python train.py --model="image deblurring model" --loss="l1" --arch="unet" --norm="groupnorm" --widths=[64, 128, 256, 256] --beta1=0.95 --shampoo_beta=0.95 --eps=1e-08 --precondition_frequency=25 --adamw_lr_other_params=0.00094 --adaptive_grad_clip=0.1 --batch_size=128 --final_lr_fraction=0.01 --warmup_steps=400 --weight_decay=0.1
Rows from block 4 of a small image deblurring model, named by matrix and row number. Each number is 200 + 40 x the weight over its row's rms, rounded and kept within 0 to 999. All counts start at 0.
After each channel's rows are labels from the 100 images, of 14976, where the channel reaches its highest value: "strongest on" is what is common among them. Only what is clearly more common there than usual is listed. The data: numbers of one to four digits printed on busy colour backdrops.
# conv: 3x3 conv (model.mid.0.conv.weight, 256x256x3x3, standardized in use, each kernel summed), inputs 128-191

conv.93,264,239,281,204,236,170,247,173,184,107,184,247,226,194,199,211,225,178,210,179,238,219,244,225,179,175,248,223,255,179,209,276,160,197,232,189,138,117,192,199,268,182,212,243,112,168,189,139,174,216,268,253,201,229,137,183,197,221,205,233,219,271,144,285
strongest on: on a plate

conv.186,249,192,239,218,286,227,231,230,153,230,234,196,234,159,212,205,238,166,223,213,187,189,225,238,205,145,146,185,218,167,201,141,214,222,233,204,217,162,268,253,133,115,204,217,257,225,163,218,160,240,172,226,185,262,189,225,253,165,246,163,213,158,236,218
strongest on: bold; white ink

conv.181,204,187,255,220,144,164,180,215,174,224,252,190,187,183,224,306,271,212,271,215,135,169,229,257,184,273,254,271,157,202,213,162,184,260,202,126,168,187,190,202,113,170,169,223,243,217,149,121,197,244,215,195,184,206,162,175,180,137,203,154,234,137,219,257
strongest on: grey ink

conv.71,192,141,142,205,268,196,142,202,204,205,192,134,171,189,186,188,259,193,225,178,198,189,136,143,218,173,244,257,228,223,149,169,159,248,177,235,255,177,236,310,270,132,245,215,196,175,230,203,202,134,181,197,205,218,209,227,194,196,231,173,201,165,151,183
strongest on: white ink

conv.213,190,171,221,197,136,201,185,272,210,167,205,167,205,135,188,170,220,136,198,197,206,161,199,203,241,223,205,185,159,243,208,243,145,163,185,126,203,267,132,176,192,291,227,243,210,203,142,242,128,173,183,168,263,175,195,201,156,262,194,208,207,180,235,233
strongest on: length: four; grey ink

conv.227,150,157,177,158,207,213,243,176,244,178,210,306,268,238,187,193,157,209,97,158,186,221,171,195,183,222,230,223,216,181,244,160,235,222,265,160,215,163,107,176,259,192,235,199,226,157,212,219,271,229,235,174,201,181,187,219,180,268,191,121,144,239,177,182
strongest on: white ink

conv.159,200,172,126,171,233,152,194,150,227,193,220,223,218,190,199,198,169,188,216,103,187,166,208,215,157,192,241,288,241,167,174,167,222,212,246,231,193,163,251,223,203,229,275,225,164,145,243,201,212,261,206,214,157,169,197,216,178,214,143,225,230,229,167,109
strongest on: grey ink

conv.34,189,209,183,204,302,207,252,155,214,221,211,199,156,134,251,222,128,238,240,218,160,202,197,204,222,253,179,243,243,233,173,161,201,276,176,206,86,169,207,270,212,241,213,218,223,187,192,183,142,149,173,171,137,232,242,226,202,197,205,197,208,192,183,172
strongest on: on a plate

conv.60,194,168,151,200,203,174,151,196,155,256,267,141,250,188,205,147,254,168,192,208,248,167,191,233,175,180,228,198,242,218,134,225,134,166,187,195,164,266,152,196,224,222,185,228,151,194,182,175,162,212,208,323,136,132,211,190,185,241,179,154,251,219,164,241
strongest on: grey ink

conv.124,230,161,247,166,168,222,190,194,224,169,167,248,249,202,188,254,175,238,184,237,265,201,153,264,196,230,186,142,115,203,218,199,181,150,174,165,214,222,219,164,252,225,225,169,197,184,183,179,219,236,206,233,250,155,214,212,154,260,163,193,197,231,230,181
strongest on: length: two

conv.0,182,207,200,219,255,126,255,233,124,98,164,191,165,162,195,214,260,218,183,170,210,207,206,165,254,195,201,240,167,183,187,233,177,161,116,85,124,178,195,226,215,207,242,228,206,174,188,168,209,188,219,104,230,218,160,158,171,164,256,283,168,188,241,139
strongest on: white ink

conv.253,208,175,166,213,190,130,218,205,255,184,179,77,222,189,208,210,163,183,197,232,219,244,174,157,236,169,160,267,203,233,172,212,192,233,166,227,230,178,214,220,223,176,187,195,221,177,179,179,232,234,158,234,270,234,174,214,144,183,180,248,269,215,113,210
strongest on: on a plate

conv.232,211,188,220,237,151,151,166,212,171,254,245,104,216,209,173,227,144,182,177,213,152,217,205,195,284,201,222,284,233,217,190,181,168,226,285,309,240,236,190,210,208,145,155,151,204,262,262,176,196,235,228,250,209,178,160,212,203,225,187,171,244,198,228,249
strongest on: on a plate; length: one

conv.240,272,146,239,163,207,246,247,196,179,151,160,203,155,159,259,177,243,170,189,256,201,203,232,223,151,147,154,248,205,193,251,168,252,208,211,171,168,258,202,195,229,261,158,180,226,212,154,237,159,172,185,179,275,136,200,242,152,198,194,234,221,265,207,187
strongest on: length: one

conv.58,178,94,150,176,111,217,188,227,231,209,150,197,188,208,160,252,188,123,202,192,201,178,178,237,185,196,130,153,169,287,217,193,159,216,184,150,198,208,201,114,260,220,197,197,169,205,222,224,195,138,227,194,204,186,211,206,172,124,155,222,225,235,202,213
strongest on: length: four; grey ink

conv.205,232,178,165,198,233,177,187,214,185,222,130,145,251,189,208,183,156,217,174,156,189,159,159,122,188,199,201,145,196,278,186,210,197,217,303,228,120,143,233,246,276,153,164,232,177,119,169,236,227,171,190,133,192,253,204,217,253,223,206,220,171,209,153,245
strongest on: white ink

conv.174,155,217,205,207,222,227,204,227,282,226,292,171,236,189,231,214,181,147,278,206,120,268,195,156,179,168,235,270,199,224,244,124,161,260,246,191,294,137,156,225,180,217,248,221,259,227,202,279,269,196,180,196,243,214,149,278,255,148,206,146,214,208,153,197
strongest on: length: four; white ink

conv.113,221,132,229,169,189,216,180,187,183,195,235,198,153,167,231,235,162,233,208,234,174,199,221,269,208,233,190,317,238,125,222,162,192,211,145,151,255,169,224,243,184,251,177,145,188,253,247,272,182,213,209,194,282,161,151,254,147,201,272,170,206,170,294,259
strongest on: length: one

conv.222,224,220,110,218,206,168,224,165,264,221,201,150,228,210,231,189,194,195,235,238,154,177,177,227,207,235,183,296,290,214,161,208,167,294,171,154,236,121,162,259,255,173,273,248,140,156,252,113,219,166,173,277,91,238,252,219,179,201,202,203,186,231,126,205
strongest on: length: four

conv.237,280,202,206,212,186,190,264,161,175,139,155,164,172,160,250,256,223,242,131,248,202,140,256,251,229,221,250,213,195,164,211,194,295,221,249,123,234,152,245,233,216,263,186,228,179,152,119,122,229,293,223,227,173,245,164,135,122,183,230,194,254,204,228,176
strongest on: white ink

conv.5,207,244,165,187,162,169,212,177,236,223,260,232,171,184,281,223,166,220,177,270,139,237,187,208,223,207,201,249,229,194,165,189,137,285,245,165,237,210,187,219,166,217,218,237,172,236,211,187,185,241,194,298,178,187,177,178,131,214,181,203,274,192,177,207
strongest on: on a plate; grey ink

conv.31,261,204,183,174,147,178,188,160,209,171,230,219,160,200,176,229,246,208,202,201,218,150,166,170,222,195,196,183,193,165,249,153,213,235,233,166,177,153,295,278,197,254,236,205,185,134,193,121,207,164,176,172,139,192,162,193,205,130,214,238,221,200,154,197
strongest on: on a plate

conv.247,154,267,223,159,291,199,223,207,182,211,258,208,218,199,252,191,176,163,296,253,205,208,148,232,217,166,183,211,276,178,204,107,195,233,141,184,202,175,215,195,253,251,210,268,174,259,203,274,195,211,197,262,208,187,190,186,150,171,220,183,188,148,173,220
strongest on: on a plate

conv.250,211,159,205,256,124,180,236,286,203,241,177,193,172,326,208,210,191,178,117,170,225,192,211,212,234,191,246,269,170,175,240,226,238,191,214,166,222,183,207,193,172,187,194,192,178,186,193,222,214,237,203,223,225,190,224,194,248,186,215,188,219,200,177,230
strongest on: grey ink

conv.43,194,219,201,223,166,150,223,166,262,217,260,210,208,195,227,206,236,189,141,252,168,197,151,199,153,235,212,315,192,224,137,225,129,248,205,217,246,236,143,204,213,194,225,237,174,204,173,143,117,208,214,285,221,255,184,239,162,148,186,213,229,171,164,228
strongest on: grey ink

conv.41,131,203,180,298,182,137,112,149,213,265,233,199,180,284,147,217,195,183,172,150,172,246,141,181,196,162,186,241,246,205,186,182,194,236,240,260,210,156,249,225,184,181,185,173,174,178,288,216,258,213,217,224,149,165,146,187,182,178,171,212,190,192,142,243
strongest on: grey ink

conv.54,197,148,239,199,283,216,241,228,235,190,214,166,280,199,155,172,123,123,145,206,111,172,149,221,243,161,204,277,264,243,153,208,156,219,160,135,210,189,156,271,216,188,246,231,191,180,148,225,229,170,189,256,205,219,156,218,111,206,201,230,243,153,215,200
strongest on: on a plate

conv.48,189,224,200,245,54,219,154,222,198,282,201,222,221,200,242,164,213,180,203,190,231,202,188,180,256,232,257,229,204,161,244,143,213,200,255,176,182,227,243,119,141,160,225,156,179,225,144,204,303,234,209,211,275,164,133,191,171,173,213,165,211,172,183,174
strongest on: grey ink

conv.197,232,139,170,213,263,197,185,242,253,233,203,113,230,205,207,223,147,200,110,265,170,222,137,200,323,177,227,183,202,209,142,257,162,227,153,226,173,220,215,184,230,213,190,196,184,216,191,239,166,234,227,272,222,170,192,205,183,216,214,150,252,130,261,260
strongest on: on a plate

conv.45,244,201,245,133,233,211,262,206,128,183,264,209,215,152,234,182,145,232,177,155,212,166,164,161,202,187,187,216,205,164,240,204,201,241,143,195,114,156,234,249,192,241,259,113,182,201,271,137,173,181,185,209,268,226,175,197,162,238,220,238,227,228,186,191
strongest on: on a plate; white ink

conv.178,264,170,116,167,187,200,245,153,223,271,181,167,268,265,190,183,150,168,189,152,209,181,165,234,192,208,212,166,223,166,188,224,185,140,206,168,214,208,226,147,169,186,225,205,139,146,195,150,109,168,203,235,273,189,238,263,176,210,233,210,176,192,117,161
strongest on: grey ink

conv.4,133,236,219,180,210,190,214,173,109,176,174,157,192,114,213,221,230,149,228,114,216,185,210,227,151,280,255,255,233,191,169,172,212,266,257,146,142,233,254,222,170,208,194,142,130,140,226,177,195,211,213,171,144,168,214,145,114,140,244,178,215,199,188,213
strongest on: on a plate

conv.225,167,168,157,223,102,249,166,180,212,265,198,152,187,205,200,218,128,122,264,156,195,147,177,232,210,212,169,182,236,281,186,159,125,264,276,202,194,195,177,152,153,193,195,180,127,176,198,270,240,174,221,246,175,91,155,168,178,185,198,211,219,212,164,152
strongest on: grey ink

conv.61,232,169,178,194,239,228,169,227,186,224,225,244,246,206,223,194,169,262,233,242,183,188,179,169,250,205,185,205,212,188,206,138,215,209,216,252,116,236,257,257,189,172,247,272,289,222,231,156,123,218,162,189,232,252,196,142,184,182,88,166,252,221,124,137
strongest on: on a plate

conv.44,215,153,205,171,202,195,260,176,310,200,192,252,206,202,269,157,228,180,210,158,123,144,173,177,136,210,155,196,280,235,152,160,166,242,216,177,165,135,171,202,315,226,251,264,189,202,203,239,188,127,151,242,206,199,264,308,121,204,191,224,230,186,237,178
strongest on: on a plate

conv.166,186,212,237,180,181,221,115,216,212,231,167,195,205,170,154,149,186,207,158,206,242,173,178,180,204,157,146,100,240,245,203,219,171,197,218,176,154,203,258,69,187,182,164,185,180,225,180,207,260,205,186,232,277,172,161,218,210,187,199,180,202,281,161,227
strongest on: length: one

conv.72,192,181,182,170,180,275,150,230,180,253,185,221,243,201,153,230,155,167,219,242,217,231,208,263,229,192,220,156,221,205,253,211,184,112,185,177,248,224,237,161,193,221,235,160,203,264,187,233,190,236,213,185,225,117,157,218,211,174,203,204,193,160,200,274
strongest on: length: one

conv.214,215,134,199,199,202,209,232,236,186,235,201,174,209,172,175,139,109,171,186,179,219,162,212,212,206,219,159,164,228,212,189,170,169,194,220,193,218,230,251,244,205,186,214,313,238,174,259,232,170,159,232,152,208,121,127,260,179,226,242,212,231,198,178,218
strongest on: length: four

conv.228,164,142,166,209,192,193,231,158,251,175,211,133,211,210,215,165,168,125,228,191,153,139,177,257,161,207,202,205,267,268,198,202,181,218,235,155,189,234,228,263,221,252,230,242,228,151,191,179,196,235,215,249,201,215,159,218,170,237,164,179,280,213,205,196
strongest on: on a plate; length: four; grey ink; ink: pink

conv.185,219,182,192,131,229,203,207,229,160,190,262,109,80,238,206,190,210,147,197,250,256,255,198,231,242,173,229,244,205,248,187,177,240,219,180,146,208,175,223,219,211,226,233,255,202,199,181,222,200,172,161,233,219,135,206,249,145,157,195,118,191,212,190,228
strongest on: length: one

conv.235,195,248,207,188,231,194,211,170,269,221,281,211,166,232,258,299,226,210,178,236,177,143,242,219,164,187,192,226,232,195,174,141,257,260,293,180,176,154,224,235,209,176,169,253,168,140,205,145,194,228,217,242,126,197,190,195,191,189,246,224,165,237,111,187
strongest on: grey ink

conv.14,210,237,183,228,250,173,225,194,188,187,272,210,141,242,217,186,202,231,254,219,177,169,178,213,115,149,212,218,151,238,299,193,202,176,259,124,203,205,176,218,123,219,134,145,204,251,232,226,265,293,212,185,226,211,182,257,120,228,174,192,222,268,232,194
strongest on: length: one

conv.39,192,254,156,230,217,225,176,189,173,212,232,259,232,184,195,195,243,219,262,171,186,113,209,227,203,205,242,226,281,152,155,211,173,275,263,206,187,215,211,248,94,152,238,282,211,197,157,160,199,303,181,238,143,170,149,130,196,160,168,188,237,180,187,238
strongest on: on a plate; grey ink

conv.177,223,127,202,229,238,176,148,187,255,204,241,188,151,175,194,190,215,122,237,145,130,122,170,190,188,238,208,228,220,182,114,231,171,221,214,181,181,159,181,239,203,242,174,304,269,197,200,220,81,179,298,167,230,171,219,196,244,187,206,173,234,137,167,286
strongest on: on a plate; grey ink

conv.19,177,162,123,212,253,131,224,120,168,134,181,248,256,267,245,154,204,193,201,199,216,181,165,168,196,188,181,175,296,224,146,188,184,232,271,236,217,190,280,254,236,221,209,288,201,187,223,194,149,188,241,243,189,219,238,184,177,130,213,209,177,179,171,193
strongest on: grey ink

conv.56,192,199,233,208,235,192,188,264,331,267,256,155,174,221,159,233,132,183,225,200,190,193,181,187,247,268,251,226,196,197,228,164,142,199,167,196,273,183,239,284,204,111,186,174,175,214,224,221,199,209,158,253,197,181,171,195,233,178,222,159,210,204,210,249
strongest on: length: one

conv.204,222,220,142,197,205,189,172,265,171,213,167,181,199,236,203,135,188,190,242,176,119,173,251,209,174,163,206,187,208,296,178,198,148,184,152,144,192,189,195,87,168,279,91,267,137,216,219,265,188,210,165,181,230,114,133,248,146,250,145,268,186,238,198,242
strongest on: length: one

conv.94,178,125,224,180,189,165,151,149,168,150,233,198,242,167,141,252,196,172,236,176,140,248,198,158,153,225,190,229,261,234,224,140,212,212,216,188,256,189,141,151,204,265,233,130,262,189,223,203,205,198,236,131,226,138,200,192,160,215,203,215,186,187,191,299
strongest on: length: one; last digit: 7

conv.145,171,258,241,175,256,199,194,312,212,187,223,134,207,184,182,176,253,176,169,180,147,166,139,191,247,213,221,248,241,239,140,154,173,207,173,154,182,241,133,207,267,190,223,220,168,204,197,194,138,160,194,212,167,205,245,168,238,164,150,250,212,200,174,231
strongest on: on a plate

conv.74,242,170,209,214,300,129,187,219,255,131,203,186,213,223,168,246,206,208,225,183,201,160,188,224,267,217,203,258,190,220,212,278,236,161,151,127,191,234,155,212,246,208,244,193,213,261,190,187,141,264,230,155,189,220,210,203,142,201,184,251,225,183,211,261
strongest on: on a plate

conv.122,236,197,221,223,211,151,189,216,265,146,220,229,170,213,195,157,183,135,170,230,166,219,124,154,191,211,248,212,281,237,138,162,138,282,251,169,196,174,216,248,209,200,265,235,128,179,162,219,186,224,256,195,220,265,177,167,127,211,186,231,274,263,191,263
strongest on: on a plate

conv.153,212,153,222,246,201,109,177,170,173,152,190,204,244,185,173,248,189,186,155,198,232,234,208,154,181,255,237,240,215,221,175,165,251,213,252,213,204,156,206,130,268,239,163,205,149,198,260,196,165,180,267,224,211,169,169,185,186,141,185,214,145,234,139,190
strongest on: grey ink

conv.215,171,213,244,115,233,185,232,181,200,184,274,217,232,202,144,197,246,252,178,141,179,207,224,180,116,190,219,215,257,207,251,202,170,301,258,219,180,166,177,225,202,221,237,221,151,144,134,172,185,207,166,168,210,224,212,189,217,176,165,179,113,233,169,230
strongest on: white ink

conv.202,200,242,241,188,302,210,176,200,257,168,243,221,216,176,120,188,278,201,218,265,140,228,145,176,188,225,179,243,171,183,188,197,124,181,174,169,270,177,222,235,203,153,193,221,227,219,167,187,155,174,227,216,216,269,214,168,241,230,161,161,205,239,168,267
strongest on: on a plate; bold

conv.68,224,106,144,173,199,186,172,161,216,176,210,139,231,258,186,145,145,195,254,259,191,213,151,193,227,181,149,174,189,177,196,162,245,145,166,247,215,222,236,209,167,128,197,233,238,179,253,201,113,168,218,243,236,239,164,263,242,122,217,266,150,137,198,176
strongest on: length: two

conv.189,215,145,195,158,265,167,215,137,187,161,251,176,176,176,240,181,272,197,178,194,204,218,226,206,231,169,249,286,200,184,176,220,170,284,263,112,173,176,249,315,268,253,233,270,272,144,204,204,137,257,172,245,173,221,240,229,134,139,217,141,257,176,206,195
strongest on: on a plate; length: four

conv.157,107,184,243,229,188,201,185,196,213,188,199,217,195,231,244,182,167,171,154,185,260,244,136,86,217,179,198,146,181,151,251,170,234,207,233,245,152,254,213,210,167,192,174,235,197,182,254,214,235,229,171,132,255,186,258,205,168,218,194,266,275,249,226,185
strongest on: white ink

conv.207,151,204,235,257,199,218,119,256,185,172,221,157,224,160,198,169,209,173,223,191,153,165,179,200,200,280,193,250,149,243,134,130,134,199,198,230,178,192,187,208,152,154,168,249,238,228,213,263,219,229,245,224,273,252,135,107,208,169,211,217,198,169,254,244
strongest on: grey ink

conv.216,157,174,212,186,187,208,220,234,114,156,232,177,280,199,207,240,198,160,104,206,235,225,171,199,248,181,187,154,118,225,288,241,275,132,249,185,132,276,192,94,175,182,194,223,228,196,149,160,186,256,167,224,263,176,223,192,206,195,154,241,219,209,172,165
strongest on: length: one; last digit: 7

conv.217,198,243,158,164,158,268,208,91,233,199,260,275,192,239,225,223,240,169,197,188,213,195,237,210,140,143,225,242,260,161,228,246,215,172,208,198,228,205,189,155,153,225,188,187,256,244,205,161,165,213,242,239,229,183,204,207,157,253,223,228,168,235,197,245
strongest on: length: one

conv.190,189,158,199,223,104,190,212,225,216,127,228,236,253,224,214,133,233,176,146,181,197,219,174,179,168,167,233,148,196,258,232,246,148,214,229,149,215,187,193,153,115,183,229,249,197,198,178,220,142,184,180,218,228,169,216,197,210,208,219,236,176,229,209,192
strongest on: white ink

conv.251,199,188,174,139,179,194,162,138,159,215,181,181,318,199,261,163,174,206,214,203,271,265,209,195,237,166,165,105,162,217,282,169,264,159,220,258,170,223,208,87,183,129,160,218,223,166,181,157,165,249,184,213,201,152,213,211,222,228,188,203,189,201,190,231
strongest on: length: one

conv.90,220,192,217,136,210,292,289,281,201,248,191,220,114,168,222,200,123,246,181,270,153,228,177,201,210,173,214,197,152,248,237,169,184,223,190,130,171,213,176,196,181,260,215,191,139,212,101,232,206,195,171,222,215,174,205,304,193,169,211,161,188,196,226,225
strongest on: length: one

conv.168,291,205,225,212,219,210,175,179,152,179,191,179,199,148,245,188,167,201,213,226,163,214,208,182,186,219,173,251,204,192,196,173,230,228,229,216,156,173,207,220,272,206,224,210,235,237,172,140,247,215,159,217,189,252,229,227,179,195,172,198,259,171,203,166
strongest on: length: four

conv.208,151,192,260,267,232,185,204,190,156,203,206,200,220,126,226,242,335,246,215,232,201,195,132,199,142,281,281,221,245,205,190,164,194,220,207,230,96,237,236,235,204,219,213,244,185,176,199,168,217,193,204,238,210,157,157,136,177,139,118,234,226,221,174,221
strongest on: grey ink

conv.195,201,233,74,272,212,111,183,203,154,206,167,189,248,205,203,208,175,195,240,184,190,177,192,242,175,166,193,236,238,259,187,178,174,273,191,184,195,206,213,266,214,123,200,172,186,157,166,233,211,195,243,265,176,273,159,146,143,192,248,195,227,94,229,206
strongest on: white ink

conv.134,156,189,185,186,214,244,209,228,240,216,259,179,202,193,178,234,233,217,232,174,168,131,111,183,188,253,233,188,225,169,151,129,166,256,180,122,180,159,175,249,164,156,216,208,166,190,171,171,131,222,224,234,220,214,173,198,220,150,192,255,155,249,185,157
strongest on: on a plate; length: two

conv.116,173,140,178,164,278,82,193,217,171,106,172,134,267,241,149,181,141,189,106,205,181,173,208,141,210,170,204,168,167,242,209,228,191,138,153,192,193,199,146,222,205,96,211,203,242,156,292,133,180,253,237,168,229,222,190,183,185,258,194,252,166,219,222,233
strongest on: length: four

conv.97,232,147,192,136,171,286,183,257,306,269,203,192,222,171,173,162,171,180,166,174,176,145,206,203,187,180,206,248,237,199,208,232,167,205,200,196,215,275,181,176,203,200,219,187,138,181,171,251,186,223,194,246,312,149,216,248,163,251,226,227,227,224,158,213
strongest on: grey ink

conv.196,270,188,187,229,213,126,233,173,197,185,238,186,177,140,255,201,192,199,167,183,133,174,198,211,174,201,257,272,216,199,146,159,188,211,224,207,203,216,248,233,265,229,259,266,210,209,178,177,158,241,183,266,232,282,215,256,192,152,152,253,259,205,279,178
strongest on: length: four; the digit 5

conv.223,150,112,155,175,120,269,152,220,221,218,208,136,219,188,206,173,146,139,256,153,221,187,179,240,210,176,124,180,224,265,212,171,199,197,258,200,162,186,200,123,178,198,234,187,162,206,247,262,247,191,268,209,204,76,147,232,178,180,154,233,195,279,208,196
strongest on: length: four; grey ink

conv.125,241,192,214,229,151,213,205,153,236,231,154,216,202,179,305,219,184,239,161,231,187,214,210,207,207,184,145,169,262,245,272,146,211,243,196,130,174,187,155,240,197,286,210,267,238,170,147,192,230,211,190,216,194,200,193,217,137,159,171,179,269,167,237,215
strongest on: length: one